A small image classifier, trained from scratch.
Model: 2.26M parameters, 32-pixel images, arch regnet, norm groupnorm, activation silu, depths [4, 7, 4], widths [80, 160, 320].
Training: adamw at rate 0.0014, 9100 steps, batches of 128, held-out accuracy 100%.
Data: trained on streak pictures of flow and ridge fields, 48750 training examples.
Rows from block 12, named by matrix and row number. Each number is 50 + 12 x the weight over the matrix's rms, rounded and kept within 0 to 99. All counts start at 0.
# fc1: squeeze-excite reduce (model.blocks.12.se.fc1.weight, 40x320), inputs 214-319
fc1.0:51 47 52 45 48 55 49 49 51 48 52 49 47 49 50 53 50 49 53 47 52 46 46 49 51 45 48 48 51 46 47 54 48 50 51 50 51 51 46 49 53 49 48 50 52 53 54 51 51 52 53 51 50 49 50 49 51 48 56 56 51 50 54 49 51 48 51 51 47 48 48 52 51 48 47 53 51 49 51 45 50 52 49 53 52 49 53 49 51 54 49 52 52 49 49 49 47 55 50 48 53 47 51 47 51 56
fc1.1:51 51 53 53 50 54 50 49 54 50 50 48 46 52 52 47 52 52 49 49 48 52 51 50 51 51 51 49 51 49 51 49 48 52 47 50 51 48 52 52 48 53 51 53 53 53 51 53 52 50 52 49 54 49 50 50 48 49 51 54 52 51 49 50 47 47 49 49 49 50 51 52 51 51 49 51 47 53 48 48 48 52 50 47 52 52 54 50 51 52 52 51 55 52 48 52 50 50 47 52 47 50 51 52 53 49
fc1.2:48 45 51 56 30 55 46 35 36 54 66 60 56 74 64 50 52 51 51 48 30 37 68 64 43 53 54 53 50 46 38 43 42 52 40 60 45 64 39 47 38 64 54 48 29 51 20 74 57 44 53 55 46 58 49 60 52 42 47 70 46 63 44 54 61 40 85 73 64 38 54 62 46 47 60 56 49 65 38 47 24 49 29 60 55 34 65 44 81 51 48 40 38 33 42 45 52 35 48 59 53 30 76 47 26 49
fc1.3:51 50 57 49 43 59 52 43 46 44 49 49 49 53 46 55 39 47 50 57 49 46 51 53 50 43 46 46 52 49 43 49 44 49 40 51 52 58 41 44 45 50 45 52 49 52 53 53 52 56 53 47 48 55 52 50 48 46 54 53 47 56 55 49 52 50 55 50 50 49 49 50 46 50 49 43 48 49 54 46 49 56 52 47 49 50 55 49 57 56 55 53 48 47 50 49 51 53 45 49 49 48 48 42 47 50
fc1.4:50 52 51 49 48 47 52 52 51 51 50 50 52 49 49 51 52 52 47 50 52 48 48 48 49 50 48 50 50 51 53 51 48 47 50 48 51 53 48 50 53 47 52 49 52 53 50 49 50 53 53 51 49 53 50 48 53 53 50 47 50 47 48 53 49 50 51 49 53 52 49 51 51 52 48 47 47 47 50 51 47 51 51 50 48 50 50 53 51 47 52 48 53 51 49 52 48 51 48 48 53 53 49 52 52 51
fc1.5:32 88 11 72 46 29 21 67 30 97 48 56 74 55 61 11 64 85 22 35 29 68 73 30 20 95 49 49 43 75 71 15 81 65 82 35 75 20 64 85 32 75 89 50 50 10 59 39 55 14 13 64 18 66 56 59 49 99 11 15 23 62 17 94 84 71 50 58 46 85 68 47 78 17 63 75 93 55 63 57 60 46 46 77 48 42 10 44 10 11 18 21 13 48 15 91 54 35 88 38 58 71 73 70 42 13
fc1.6:53 53 53 48 48 50 53 48 52 48 47 48 48 51 48 52 52 52 51 52 50 54 49 53 50 53 51 53 48 47 47 49 48 50 48 49 49 50 53 49 48 50 49 51 48 54 52 51 48 47 52 48 54 46 48 52 48 47 47 51 50 49 50 48 47 52 51 49 53 47 51 50 49 49 50 54 48 52 51 49 52 52 49 47 48 51 53 49 53 51 52 53 54 51 48 50 50 53 49 47 50 52 49 47 52 54
fc1.7:47 51 51 47 50 53 53 47 53 46 52 49 46 48 53 53 52 51 48 50 54 51 51 51 52 45 51 49 53 49 48 54 44 48 51 48 50 50 47 51 51 47 50 50 53 50 51 54 47 50 49 48 53 45 52 51 49 48 55 52 54 53 55 50 45 47 46 50 49 48 51 47 49 51 47 51 49 50 55 52 49 47 48 49 52 50 51 53 50 52 52 51 49 51 51 46 52 48 51 48 51 52 51 47 48 51
fc1.8:47 49 52 50 52 52 52 52 55 51 49 50 49 51 50 52 54 47 48 54 49 48 47 50 49 50 53 50 53 51 50 53 50 52 52 49 54 52 48 52 48 50 48 54 49 54 48 52 48 48 50 51 52 51 50 52 48 52 53 47 54 49 54 47 47 51 49 52 51 48 52 50 51 51 48 54 47 48 48 51 50 48 51 48 52 49 48 52 50 49 52 51 54 49 51 51 47 49 50 53 52 51 49 52 48 55
fc1.9:24 89 11 66 75 40 31 85 50 67 35 51 59 26 47 14 71 89 18 31 42 80 57 32 38 74 50 53 56 75 82 15 88 65 82 35 82 28 79 80 52 63 90 47 80 15 87 17 52 23 08 60 23 46 58 64 62 71 10 04 22 40 12 74 59 80 21 31 35 91 60 34 81 15 53 65 82 40 66 80 91 33 70 51 57 59 12 24 00 10 12 29 17 76 22 90 67 50 88 40 72 95 49 73 67 13
fc1.10:37 52 43 48 63 45 49 56 52 49 56 46 47 33 56 42 50 48 39 39 66 57 31 44 65 46 70 66 56 54 53 42 46 48 51 51 43 56 57 53 64 30 62 66 61 44 77 38 41 48 42 58 59 31 53 50 59 48 42 46 45 30 45 42 28 51 16 30 40 56 56 50 60 44 55 64 45 45 67 66 66 48 75 28 62 46 47 48 40 40 41 46 49 67 45 57 55 58 52 60 58 62 27 56 54 43
fc1.11:27 85 14 65 69 45 26 84 54 69 30 49 52 29 42 15 65 89 22 26 42 73 61 33 44 64 41 57 57 68 79 23 80 57 86 36 80 27 79 76 49 62 85 41 76 20 85 16 55 22 20 58 24 44 51 60 60 73 14 11 27 44 21 75 61 75 29 35 34 86 58 34 76 15 49 56 78 37 61 78 89 32 72 51 60 54 16 32 00 14 17 25 24 76 20 89 60 43 80 50 59 93 49 67 67 14
fc1.12:49 53 50 51 52 51 51 48 53 46 52 51 49 50 52 51 52 49 50 50 55 48 49 49 54 47 53 50 49 49 52 51 46 52 45 48 47 49 47 48 51 52 49 51 49 52 50 50 47 50 50 51 54 51 53 52 49 48 54 49 54 50 54 47 50 47 52 50 48 52 53 54 49 51 48 48 50 53 48 47 47 53 51 47 48 51 51 51 50 50 51 50 54 52 51 51 52 55 52 51 51 47 52 52 48 50
fc1.13:53 43 51 49 51 55 55 51 60 35 60 45 48 49 49 54 54 47 54 50 50 50 54 64 46 39 47 42 53 53 49 56 49 47 42 60 48 52 54 41 50 54 45 48 50 52 51 48 44 59 49 51 47 46 43 44 50 38 53 58 54 45 52 44 46 50 53 53 63 47 55 54 36 53 54 37 41 48 48 49 50 44 48 43 49 55 57 48 62 57 53 51 53 45 57 43 47 54 48 48 49 51 47 50 52 56
fc1.14:48 45 56 55 35 58 48 30 36 49 68 61 52 69 52 53 44 44 49 52 41 42 55 69 51 56 48 47 49 44 34 51 39 54 35 61 44 67 43 49 38 51 50 50 35 54 29 69 42 51 52 56 43 54 60 57 58 48 48 64 54 52 50 54 52 49 77 61 59 46 51 63 50 52 59 52 45 67 37 48 31 48 43 56 60 31 72 45 82 58 51 43 47 35 50 41 52 34 43 59 52 29 62 49 26 51
fc1.15:53 51 54 49 45 52 54 45 53 47 49 51 46 54 49 52 54 46 54 48 52 47 49 51 53 48 46 46 50 51 51 55 44 49 46 50 52 50 45 45 55 46 52 47 51 51 53 52 51 54 50 46 54 53 49 48 47 52 57 57 54 52 51 48 50 53 48 55 48 49 50 51 50 48 48 51 50 49 50 48 50 51 50 53 49 49 56 51 50 54 55 52 54 50 54 46 48 50 50 47 51 49 52 50 49 53
fc1.16:55 56 46 62 29 45 42 51 47 46 58 47 53 82 62 43 53 53 53 46 20 37 74 61 44 59 47 47 45 47 53 47 46 45 53 56 44 53 46 58 33 66 51 48 34 48 16 68 64 40 48 46 46 56 47 47 55 48 46 50 49 75 47 57 63 40 77 71 64 46 53 59 52 50 60 53 59 58 41 48 34 48 24 81 47 43 54 48 61 49 51 46 37 34 46 47 43 41 48 53 41 32 79 56 32 48
fc1.17:36 83 19 57 71 43 32 84 54 62 33 42 48 32 45 23 63 83 20 32 55 71 54 32 51 67 51 58 55 61 79 26 78 56 80 32 76 27 79 74 50 53 81 47 75 24 86 22 47 27 25 61 28 45 57 55 63 61 24 07 32 44 26 63 56 65 18 37 35 82 55 30 79 21 52 56 68 28 67 84 89 37 78 51 64 55 12 28 00 19 23 33 26 84 27 83 53 51 79 51 54 89 44 68 64 19
fc1.18:53 45 51 50 51 50 51 48 54 50 48 48 52 50 50 50 52 52 53 50 49 50 48 52 51 49 48 51 48 49 48 51 49 52 47 50 53 53 51 49 53 48 48 50 50 56 51 51 48 53 49 47 51 51 49 49 51 48 50 50 51 45 52 49 46 47 51 53 51 48 48 52 47 48 46 49 47 50 52 51 46 50 53 50 50 52 52 51 50 50 50 49 56 50 52 47 49 48 51 50 47 48 50 48 52 55
fc1.19:50 49 48 50 49 52 48 48 49 49 50 52 49 53 54 52 53 47 50 53 49 51 50 50 49 51 50 47 47 49 47 53 50 49 50 49 52 49 51 49 49 48 49 48 51 54 50 49 48 52 54 50 48 48 48 53 53 52 52 54 52 47 51 50 49 47 47 49 53 46 54 53 49 47 50 48 53 51 52 52 47 50 52 47 49 51 49 49 52 47 48 53 54 50 54 50 48 53 48 48 52 50 49 48 52 49
fc1.20:50 46 55 48 47 51 51 51 54 53 51 52 48 47 47 52 50 47 51 49 54 48 48 49 49 48 52 51 49 52 51 51 46 51 52 50 50 53 46 49 52 51 52 47 49 54 49 48 47 51 49 47 52 51 53 52 49 51 52 52 52 52 50 49 50 50 47 51 53 45 49 50 53 51 46 48 46 51 52 48 45 54 48 50 47 53 53 49 51 53 53 49 52 46 48 46 50 49 52 46 51 46 52 51 51 56
fc1.21:51 49 51 49 49 47 49 52 50 51 51 49 50 52 49 52 53 49 49 49 54 50 49 48 54 49 50 48 48 47 50 48 51 52 48 48 53 50 52 48 47 47 52 53 51 48 52 49 51 47 47 51 51 50 47 48 52 50 49 50 49 52 51 51 51 52 48 54 47 46 50 48 53 51 51 48 51 50 53 47 50 52 52 47 47 51 49 49 53 47 50 51 53 47 53 49 52 50 52 48 53 50 49 50 47 48
fc1.22:48 50 50 63 26 53 40 30 33 54 67 59 63 76 67 47 49 44 52 55 23 43 69 70 38 59 48 46 42 51 40 46 48 52 40 58 41 66 43 51 40 63 50 54 30 46 22 71 50 44 49 55 42 55 48 56 55 53 45 63 48 60 48 60 67 42 82 70 68 45 60 70 47 55 61 54 58 68 34 45 30 53 29 70 46 35 69 50 79 51 52 42 38 23 45 47 50 38 49 56 50 27 74 49 27 46
fc1.23:48 49 55 52 50 48 48 51 51 48 51 51 47 53 51 52 52 50 51 51 50 48 46 51 55 45 48 49 48 50 50 53 49 51 48 46 50 53 50 50 51 50 52 50 48 54 52 52 46 49 56 49 55 50 49 48 53 47 51 49 52 47 52 51 49 48 49 49 49 51 53 50 48 47 53 52 51 49 51 45 51 49 52 51 49 51 54 52 54 49 53 50 52 51 55 47 49 52 49 53 52 47 48 48 48 53
fc1.24:53 50 45 59 30 49 41 38 37 56 70 55 58 80 62 46 54 53 49 52 26 39 70 71 41 59 54 42 44 51 42 45 49 48 51 60 46 56 46 48 34 64 49 47 31 47 17 69 62 39 51 50 41 61 45 49 50 48 45 62 51 67 43 59 66 42 86 72 70 40 58 61 45 51 65 56 58 64 38 47 25 48 27 74 42 37 64 51 71 50 53 45 40 29 40 51 50 42 53 51 44 24 75 57 29 47
fc1.25:47 49 51 51 53 49 49 48 54 51 51 51 50 52 53 51 48 49 51 48 47 50 47 48 53 50 50 49 50 53 51 54 48 50 53 52 49 53 53 47 51 54 48 48 54 54 51 47 47 48 51 52 54 47 46 50 47 47 48 54 53 46 50 50 51 46 48 53 48 52 48 54 50 53 52 50 47 53 50 48 53 53 53 50 51 51 53 50 54 48 51 48 52 48 51 51 47 51 47 47 50 49 50 52 54 52
fc1.26:50 51 48 53 46 47 48 49 49 52 53 52 49 53 50 52 51 52 51 51 48 47 49 49 48 49 49 48 49 50 52 49 49 51 48 50 51 50 52 48 54 50 52 48 51 54 52 49 47 50 53 50 52 53 51 52 51 51 47 51 51 52 52 50 51 48 47 51 49 46 48 50 47 51 48 49 53 47 50 47 52 52 50 52 47 50 47 48 49 52 52 54 51 47 49 52 47 48 46 52 48 51 53 52 48 52
fc1.27:51 48 50 47 47 52 48 53 55 52 52 53 53 53 53 50 52 51 53 48 50 52 49 52 48 51 51 50 49 51 50 52 49 50 48 49 51 51 49 49 53 49 47 52 51 53 50 48 47 51 54 49 51 50 48 49 54 52 51 52 50 46 55 47 51 48 48 53 49 49 51 51 48 49 52 51 53 53 52 51 48 50 52 49 50 48 51 51 51 50 49 53 51 49 51 51 52 51 51 50 53 51 51 54 53 53
fc1.28:52 49 49 48 53 53 51 53 50 50 51 52 50 52 47 50 49 47 50 51 54 51 47 53 53 50 53 48 50 52 52 52 48 51 50 52 49 48 50 47 50 50 48 49 51 52 47 51 52 47 49 50 49 47 53 48 51 49 47 53 53 50 51 48 46 49 51 48 53 47 52 48 49 49 49 48 51 50 53 52 49 47 50 46 48 54 53 52 50 48 50 50 51 46 52 52 48 51 51 51 52 51 50 51 48 52
fc1.29:48 47 51 47 53 50 49 46 55 49 49 51 47 47 47 50 54 48 54 50 54 53 51 47 53 53 48 49 50 51 47 50 53 52 48 49 49 51 52 46 53 50 47 48 49 55 52 49 50 50 54 51 55 53 48 46 50 49 47 51 54 51 48 48 48 46 49 52 49 46 51 53 50 50 49 52 47 50 47 51 48 51 48 48 47 49 51 53 53 48 52 51 51 52 53 51 50 53 46 49 52 52 47 49 48 54
fc1.30:50 50 49 46 51 50 53 51 48 47 50 49 47 52 50 54 51 53 51 52 53 49 50 48 49 47 54 49 50 51 50 51 50 52 50 49 52 48 52 51 53 48 52 50 49 52 53 48 50 54 52 47 49 53 51 53 52 49 48 49 49 53 52 48 47 51 50 49 48 48 52 51 49 48 52 49 50 51 48 50 47 51 51 51 49 49 51 52 50 49 49 51 51 51 54 51 53 49 46 49 53 47 50 52 52 51
fc1.31:54 53 50 49 51 52 50 48 50 46 52 52 50 51 48 48 49 51 54 48 48 52 51 49 53 49 48 51 48 47 50 54 51 52 48 50 52 49 53 50 52 53 46 50 47 54 49 52 49 49 53 49 50 50 52 49 48 53 54 50 50 50 54 50 49 51 51 49 50 48 52 51 48 53 51 49 49 48 52 48 51 52 48 52 51 49 49 54 50 50 50 54 52 49 51 49 52 48 50 50 52 47 53 49 53 53
fc1.32:36 62 36 44 71 44 32 67 52 66 42 50 53 21 43 35 55 62 29 34 71 66 40 35 50 65 62 69 58 62 61 32 61 54 63 35 64 46 62 62 51 36 74 65 68 31 95 23 33 37 33 67 43 34 62 58 60 58 35 25 44 32 33 57 42 66 16 26 31 70 46 36 73 30 46 59 58 35 64 80 81 44 90 28 63 41 28 32 19 37 35 44 38 81 35 72 60 58 64 53 62 79 27 63 57 31
fc1.33:44 50 48 54 26 56 43 36 42 48 69 59 52 80 65 47 59 49 50 47 24 39 67 73 46 52 50 54 49 45 37 48 40 53 45 61 44 61 42 48 44 65 49 51 24 48 16 80 57 42 52 49 47 52 50 53 58 38 47 70 52 64 48 55 62 42 89 72 72 39 50 65 47 49 65 48 50 62 28 44 22 50 32 65 56 30 72 44 87 52 54 45 39 32 43 42 52 40 48 62 47 22 71 52 29 48
fc1.34:26 97 05 65 73 42 25 93 51 75 36 59 59 34 42 09 66 94 14 22 33 81 68 31 34 75 44 48 57 79 87 12 89 60 89 36 82 26 82 89 46 71 92 41 79 11 78 16 57 17 10 62 18 52 56 67 54 79 05 05 16 48 14 86 69 82 34 30 38 88 67 35 83 09 56 66 90 33 57 75 96 35 65 56 55 56 07 26 00 05 11 20 11 67 18 98 67 51 87 45 67 96 53 73 64 08
fc1.35:33 93 12 61 72 42 27 87 55 62 40 52 51 33 40 15 67 90 16 25 44 72 62 32 45 69 38 51 57 73 85 19 79 61 88 41 81 27 77 77 47 68 87 39 80 18 76 21 56 25 16 55 20 42 53 63 62 64 11 09 27 48 20 68 60 74 29 34 42 84 59 36 79 18 56 58 83 37 57 77 89 32 71 57 58 55 16 24 00 14 17 25 22 69 21 84 64 49 85 51 61 91 56 72 61 13
fc1.36:28 90 10 62 75 33 24 85 48 70 35 44 59 38 46 12 67 92 16 29 40 72 64 27 39 77 50 56 58 68 81 17 72 55 92 29 75 28 78 78 44 65 84 53 75 14 80 26 51 16 13 64 24 41 59 55 64 76 11 06 28 50 14 68 64 71 25 42 33 77 61 34 84 15 52 62 82 34 64 81 80 33 72 57 62 52 05 31 00 10 16 24 20 75 16 91 56 43 84 51 56 90 58 74 60 11
fc1.37:45 48 47 54 71 55 46 50 55 40 56 38 32 41 57 51 54 45 46 47 71 50 31 68 68 47 53 47 56 51 50 47 41 45 46 59 56 67 56 46 57 35 49 59 53 49 65 46 48 51 52 58 54 29 58 47 60 37 47 62 53 33 45 29 37 49 34 35 54 53 50 53 55 51 63 50 42 45 33 59 63 41 70 21 57 35 64 43 60 52 51 53 53 63 48 49 53 63 44 68 45 50 31 57 49 51
fc1.38:50 47 51 51 47 53 48 49 49 50 49 49 48 51 48 51 52 50 51 48 52 49 53 49 48 50 48 50 46 47 54 48 49 46 50 51 48 52 51 51 49 50 47 52 52 50 50 51 48 53 51 47 51 53 50 48 50 51 48 48 49 51 53 50 48 52 47 51 52 51 50 51 47 52 48 49 51 51 49 51 48 53 49 47 49 54 47 52 52 49 50 52 49 52 49 49 47 51 53 49 50 47 49 51 51 51
fc1.39:52 46 51 50 47 52 49 50 52 51 52 49 49 52 49 48 53 49 50 49 54 53 49 49 50 51 51 49 48 49 51 53 47 49 49 50 52 52 46 52 49 47 47 51 48 50 48 53 49 52 51 52 53 49 50 47 50 49 52 51 53 51 50 53 46 52 49 49 50 46 52 52 52 53 48 48 52 49 48 50 50 51 52 49 48 53 51 53 47 47 54 47 52 51 48 48 49 49 47 48 52 52 47 47 53 50